A small sound classifier, trained from scratch.
Model: 4M parameters, log mel input, arch crnn, norm batchnorm, activation prelu, depths [1, 2, 1], widths [96, 112, 144], rnn gru.
Training: muon at rate 0.016, 1500 steps, batches of 64, held-out accuracy 99%.
Data: trained on single English command words and digits, spoken by a formant synthesiser in many voices, 78125 training examples, 1.2 epochs.
Rows from block 4, named by matrix and row number. Each number is 200 + 20 x the weight over the matrix's rms, rounded and kept within 0 to 999. All counts start at 0.
# weight_hh_l0_reverse: GRU recurrent weights, backward direction (gates r, z, n stacked) (model.rnn.0.rnn.weight_hh_l0_reverse, 576x192), inputs 96-191
weight_hh_l0_reverse.0,183,194,213,194,194,195,187,157,195,200,210,188,164,224,196,199,212,209,173,226,195,179,164,210,203,235,206,172,218,213,199,203,247,210,187,197,211,248,179,219,232,206,143,206,195,211,171,220,186,190,183,215,201,196,184,213,189,209,162,202,192,205,125,199,220,185,212,183,213,196,226,170,174,222,212,215,209,134,219,227,223,161,213,178,150,226,179,202,204,254,207,222,198,178,182,197
weight_hh_l0_reverse.1,197,190,205,159,207,161,185,195,217,182,165,230,200,211,217,228,173,206,224,192,186,181,214,207,180,207,189,203,189,177,196,179,215,181,205,192,183,179,208,205,211,202,192,220,195,184,216,219,199,189,176,202,215,237,222,196,230,238,204,204,188,180,207,159,179,203,188,191,211,222,189,197,179,204,170,177,210,214,206,191,252,193,179,199,148,199,219,222,193,214,205,190,213,232,198,202
weight_hh_l0_reverse.2,217,213,217,213,212,231,200,204,210,242,186,201,190,202,180,212,202,234,212,191,189,197,180,191,213,197,206,205,208,217,194,190,170,210,213,204,216,204,199,201,216,222,200,203,205,194,216,193,200,201,200,224,215,237,211,196,218,202,227,246,201,208,221,199,198,197,205,212,204,220,215,210,207,243,193,169,177,255,217,181,191,176,220,182,167,210,172,195,203,207,200,162,237,186,231,204
weight_hh_l0_reverse.3,159,182,223,216,198,184,188,218,178,135,186,200,203,212,194,240,188,194,191,181,169,227,211,198,198,189,197,208,214,200,208,223,187,203,150,221,183,187,229,209,182,204,153,217,171,217,228,200,188,168,210,199,209,249,194,202,212,178,191,195,180,208,198,193,186,207,208,167,194,212,233,203,215,210,199,186,188,209,205,196,227,200,177,207,226,174,186,191,212,213,184,178,214,203,191,148
weight_hh_l0_reverse.4,201,207,212,179,202,208,177,214,209,199,197,231,191,226,178,197,161,199,206,208,215,174,201,180,239,198,203,214,211,198,201,210,205,204,181,184,201,220,189,201,183,186,229,216,174,190,206,192,201,210,214,204,185,205,217,215,200,160,201,195,193,221,180,237,179,188,164,197,212,199,232,215,174,211,210,188,171,175,221,174,218,206,207,198,186,202,188,197,194,210,237,192,188,239,202,164
weight_hh_l0_reverse.5,201,243,189,223,206,204,177,229,209,184,175,188,206,228,216,210,198,198,218,228,209,175,218,214,195,195,202,204,187,196,183,192,190,208,170,198,207,206,219,210,215,216,207,208,199,189,225,224,215,199,193,213,192,247,178,220,193,172,207,200,201,173,189,221,204,224,211,218,202,244,197,189,176,212,185,211,200,208,221,183,188,204,188,205,190,202,205,210,205,225,206,190,215,249,205,199
weight_hh_l0_reverse.6,159,216,198,197,185,181,195,216,159,181,215,219,201,213,218,195,205,222,179,217,214,207,192,248,177,219,173,178,173,200,191,189,200,171,171,176,206,224,208,180,219,190,175,199,207,211,200,181,254,260,236,179,195,241,212,177,191,224,185,206,172,220,185,200,163,228,205,236,218,165,217,200,211,219,178,188,227,212,210,186,174,192,177,225,203,208,195,269,219,211,200,214,190,213,194,179
weight_hh_l0_reverse.7,212,218,197,203,189,152,201,236,195,197,182,220,180,194,199,190,209,205,212,213,197,191,182,186,200,202,204,194,236,166,219,182,207,226,172,212,172,179,174,161,208,215,173,225,172,160,204,188,219,202,200,220,187,197,183,186,223,202,221,158,170,196,241,195,175,170,205,210,247,165,207,215,240,216,162,218,214,179,193,204,174,223,205,235,194,155,216,189,203,218,215,196,195,205,198,213
weight_hh_l0_reverse.8,209,194,217,201,202,207,198,194,201,218,182,213,219,210,166,192,193,187,184,182,154,213,216,171,200,228,220,159,171,196,210,224,219,179,191,195,192,196,197,184,198,174,196,217,161,202,182,191,160,207,186,183,224,196,221,213,208,231,221,208,166,214,183,211,196,191,221,174,204,187,194,206,202,196,166,207,183,213,246,199,191,224,235,211,171,192,188,213,177,187,196,197,224,216,218,184
weight_hh_l0_reverse.9,213,212,202,187,203,178,174,205,187,196,203,207,147,218,186,229,161,189,232,210,184,209,203,218,194,179,206,209,216,215,209,205,215,198,174,188,215,209,186,222,200,215,221,181,200,188,165,197,202,226,177,185,193,200,222,183,179,256,216,188,198,173,202,183,205,210,206,201,255,197,202,174,217,214,204,225,221,217,191,220,204,213,193,212,186,221,186,201,223,171,216,200,204,216,200,213
weight_hh_l0_reverse.10,185,181,234,190,228,211,245,183,212,169,180,176,204,210,211,216,167,202,231,198,223,179,241,217,171,178,171,200,218,216,193,221,226,200,195,183,216,205,199,230,212,177,204,191,200,176,210,195,200,219,158,178,169,181,171,197,207,192,192,221,232,210,215,157,169,224,221,186,233,184,229,228,214,176,228,227,256,225,198,236,254,222,205,216,164,213,196,206,240,209,171,204,183,219,211,215
weight_hh_l0_reverse.11,203,212,199,204,230,192,188,202,223,215,195,237,186,194,208,165,202,231,213,215,196,174,205,202,205,201,225,189,189,192,210,194,235,178,221,205,218,186,198,200,190,205,189,206,193,175,166,198,205,187,220,213,197,192,184,166,199,197,187,200,221,155,167,167,204,220,184,183,208,194,194,204,231,208,167,183,200,198,197,161,163,203,187,183,229,228,199,205,204,178,243,186,175,196,204,182
weight_hh_l0_reverse.12,197,210,194,182,214,174,207,173,186,203,199,234,182,189,222,222,239,135,175,192,199,221,190,222,191,197,198,188,191,205,232,213,195,194,179,205,195,159,187,199,191,179,198,179,201,214,161,186,173,231,206,194,166,192,196,211,184,212,204,183,229,185,224,194,216,210,228,159,176,254,198,199,211,186,137,215,183,209,229,207,181,208,210,257,200,215,219,225,172,224,185,193,189,232,223,195
weight_hh_l0_reverse.13,196,233,226,247,186,199,179,222,237,182,139,168,251,204,174,180,173,218,197,153,167,199,178,174,191,188,213,196,186,218,210,204,235,204,240,228,159,190,194,198,196,192,202,220,197,174,184,211,189,227,204,194,233,241,203,181,194,192,193,173,186,202,186,204,174,196,213,188,229,192,189,199,205,198,202,180,197,201,221,218,210,215,184,201,194,202,226,151,228,197,197,205,213,213,179,170
weight_hh_l0_reverse.14,198,187,188,187,198,177,176,197,217,236,220,200,216,248,194,180,155,166,183,169,183,182,195,181,174,209,220,170,197,175,178,244,210,173,212,234,210,193,217,230,205,191,235,190,191,185,207,187,211,197,209,208,207,221,165,203,199,239,204,192,179,201,208,198,187,192,206,233,225,215,230,152,212,174,190,184,232,164,219,201,190,192,224,199,177,221,196,203,191,229,179,205,172,192,200,209
weight_hh_l0_reverse.15,216,237,172,209,193,237,176,190,175,234,202,276,191,161,190,208,188,141,193,207,179,177,203,204,190,216,192,207,204,167,190,200,192,212,211,229,213,202,188,201,230,213,186,217,200,185,185,180,186,205,193,224,190,246,182,186,208,223,188,221,180,194,189,186,179,228,204,189,190,204,204,217,220,216,193,182,190,190,139,191,189,185,194,189,189,215,189,159,256,226,201,223,167,257,217,176
weight_hh_l0_reverse.16,215,221,178,212,233,197,206,189,212,231,191,210,200,225,195,179,234,185,165,213,178,231,210,171,190,226,207,229,189,172,153,209,232,204,206,241,178,224,181,213,168,210,193,179,176,189,181,205,215,169,169,208,219,214,197,203,184,231,243,198,159,205,214,181,200,209,200,192,210,207,190,188,177,177,209,157,217,260,210,194,224,229,175,185,186,249,196,218,188,193,158,187,174,175,210,223
weight_hh_l0_reverse.17,193,192,178,194,202,194,221,237,189,187,197,200,209,220,193,181,191,186,229,199,194,186,175,225,180,184,226,218,237,198,199,209,194,220,200,198,199,179,178,214,181,210,194,223,167,214,175,194,179,213,182,236,229,211,189,208,218,171,179,208,188,209,188,197,238,224,224,208,196,214,224,190,209,191,198,185,213,216,223,209,206,186,226,217,210,225,188,208,187,199,190,208,224,197,222,198
weight_hh_l0_reverse.18,168,194,207,160,249,190,224,216,192,157,185,180,189,194,203,184,183,211,173,194,212,215,211,183,216,223,204,177,166,197,210,213,173,215,196,192,186,213,203,223,191,207,187,197,150,185,196,183,191,215,209,188,213,206,234,216,193,183,208,189,206,220,214,196,193,178,182,221,199,194,216,203,183,203,206,203,190,184,184,190,204,208,208,189,234,181,231,187,205,186,206,184,187,198,199,242
weight_hh_l0_reverse.19,175,227,234,234,182,227,159,197,193,219,190,213,206,164,213,198,177,189,206,182,178,207,205,184,221,215,184,231,179,204,215,186,204,180,188,184,173,195,204,226,177,178,193,215,193,191,193,188,203,192,190,204,206,175,179,201,208,172,243,205,194,183,219,172,174,190,169,237,205,218,212,206,205,201,183,176,186,183,192,189,190,241,195,206,205,219,174,196,223,241,213,184,190,201,170,200
weight_hh_l0_reverse.20,208,206,175,172,211,185,208,224,209,204,205,227,218,198,185,191,206,203,187,200,212,186,225,156,184,228,201,193,186,182,191,220,205,193,168,215,190,208,184,213,205,224,228,202,199,199,241,221,252,208,164,187,188,202,178,190,224,231,241,152,165,185,188,163,174,209,232,201,215,211,210,215,201,172,228,194,189,197,217,228,175,201,199,226,161,201,215,186,211,194,176,215,190,232,196,208
weight_hh_l0_reverse.21,208,193,204,169,182,208,193,214,209,157,173,182,181,224,192,219,190,186,203,206,200,197,175,202,229,190,227,184,194,215,187,219,208,191,187,189,193,204,235,173,192,194,187,181,193,237,186,187,208,226,201,202,206,221,193,204,186,214,210,238,170,193,204,214,176,210,210,165,200,215,217,195,197,193,228,193,222,215,200,208,207,195,182,170,209,232,225,181,189,187,201,215,213,194,222,244
weight_hh_l0_reverse.22,185,240,181,220,162,207,194,200,225,180,215,197,175,208,190,189,168,209,202,170,205,224,167,231,162,186,187,190,190,182,173,207,230,201,169,199,190,180,186,184,180,197,190,239,209,223,185,187,195,172,224,202,199,214,222,200,240,214,184,197,195,166,189,173,176,201,205,222,197,222,221,160,220,181,176,191,196,205,184,182,210,199,211,239,170,213,207,209,197,188,192,206,224,194,176,191
weight_hh_l0_reverse.23,202,179,199,214,203,175,185,234,162,162,193,246,198,200,186,178,176,168,223,209,197,188,194,180,206,215,184,165,235,203,173,192,201,206,238,165,181,229,164,177,201,198,219,198,215,204,158,204,205,204,194,194,190,182,184,191,233,213,174,237,194,197,201,196,182,211,193,174,206,218,196,165,243,208,226,215,222,247,225,214,189,190,190,234,175,216,219,181,169,206,218,215,231,233,207,180
weight_hh_l0_reverse.24,202,190,216,244,223,167,217,210,183,204,199,191,206,200,214,214,206,198,171,190,206,161,195,189,202,203,199,239,175,224,236,199,238,217,184,197,221,198,197,186,178,188,183,193,194,187,157,230,208,182,186,182,236,198,192,211,217,214,214,225,208,214,227,152,205,171,203,200,225,196,203,203,199,198,165,211,222,214,213,203,206,183,217,155,193,209,185,196,256,191,191,187,185,179,217,185
weight_hh_l0_reverse.25,192,214,203,205,219,187,197,189,196,189,188,189,203,233,197,197,173,170,193,194,216,201,197,212,189,200,184,206,193,219,199,194,174,203,203,203,184,222,201,189,215,208,227,167,203,196,216,208,185,214,175,217,203,193,199,226,200,200,220,212,172,231,230,221,199,193,216,218,175,192,223,150,189,187,219,224,195,214,218,208,208,223,206,190,195,237,220,194,230,206,184,204,188,191,172,205
weight_hh_l0_reverse.26,173,220,197,198,211,192,211,207,172,176,219,188,233,192,188,229,203,172,180,195,207,164,232,191,192,197,230,228,204,225,179,188,219,188,198,206,187,221,183,187,192,176,192,207,185,215,222,210,192,204,196,208,188,231,199,188,205,189,238,199,186,223,187,230,209,210,194,181,185,202,187,187,242,197,229,199,183,164,204,183,223,194,210,156,198,211,181,199,190,192,165,216,177,180,244,156
weight_hh_l0_reverse.27,189,194,205,164,196,207,180,190,186,196,161,232,215,185,184,170,187,177,185,187,170,268,181,205,185,188,226,215,215,200,198,179,214,183,209,190,199,217,188,183,185,193,159,206,193,188,191,217,163,186,205,199,228,186,219,164,190,213,184,201,203,218,174,192,194,208,205,217,207,266,181,198,216,182,179,237,223,221,204,210,242,189,217,202,219,184,194,204,194,201,200,198,168,220,200,203
weight_hh_l0_reverse.28,202,215,222,204,191,177,195,183,190,240,232,181,166,229,200,213,208,208,154,166,168,198,211,196,201,195,204,191,191,211,230,180,177,194,168,220,201,174,219,213,197,197,224,186,198,212,194,197,205,191,206,217,195,223,170,217,172,225,191,173,233,166,185,229,191,177,196,181,216,212,214,166,206,173,179,207,186,152,177,215,205,235,203,209,146,162,200,201,202,196,158,212,221,213,177,199
weight_hh_l0_reverse.29,168,217,185,183,196,220,229,198,167,165,205,203,208,222,202,191,176,213,186,211,185,171,203,185,174,212,177,202,193,190,192,232,190,163,201,186,224,156,232,231,191,197,209,204,200,214,230,182,176,199,195,217,215,191,201,191,190,191,191,203,207,208,213,203,197,180,185,175,233,234,210,227,190,198,215,170,223,210,191,178,200,238,182,200,231,180,214,221,200,218,177,232,194,198,215,267
weight_hh_l0_reverse.30,208,179,164,174,183,218,199,212,224,165,245,175,211,234,180,219,171,198,179,203,187,199,159,207,183,201,197,218,178,215,218,190,216,186,177,186,212,194,227,196,220,219,242,202,184,184,217,212,221,217,187,144,215,200,208,166,194,195,202,198,216,185,163,197,178,236,203,295,224,182,250,214,191,172,185,187,199,201,199,224,225,192,235,216,167,210,212,225,186,197,221,215,169,236,160,208
weight_hh_l0_reverse.31,189,174,188,187,172,202,199,201,198,214,206,211,199,184,208,196,188,218,172,214,239,193,218,196,210,224,186,219,210,220,216,196,196,198,196,211,195,184,222,187,189,216,186,226,178,199,146,173,181,183,224,216,182,202,186,210,208,268,195,209,194,249,180,187,221,187,209,213,176,225,174,182,210,204,211,200,175,227,165,197,206,228,204,185,214,206,199,211,174,180,195,192,215,222,213,210
weight_hh_l0_reverse.32,206,171,225,195,260,201,187,197,209,212,199,226,179,216,178,202,221,225,175,221,225,184,241,159,206,198,230,217,196,244,179,224,210,227,201,200,202,185,186,203,235,221,235,221,209,180,220,186,199,219,166,186,199,232,225,197,193,196,193,149,168,198,208,213,218,199,229,207,164,207,177,186,169,178,192,143,195,230,215,198,189,226,193,228,183,222,188,213,228,189,201,216,216,223,226,218
weight_hh_l0_reverse.33,179,182,213,173,182,186,140,197,168,201,191,217,199,192,172,198,192,230,204,214,185,203,180,198,222,188,162,197,206,217,204,212,201,224,202,236,226,193,227,256,222,187,195,202,199,218,179,133,203,239,227,228,192,194,184,181,202,199,195,199,202,212,174,188,182,198,176,192,212,190,210,214,217,143,178,214,223,209,181,206,209,193,195,232,195,172,198,189,244,233,208,203,208,211,186,198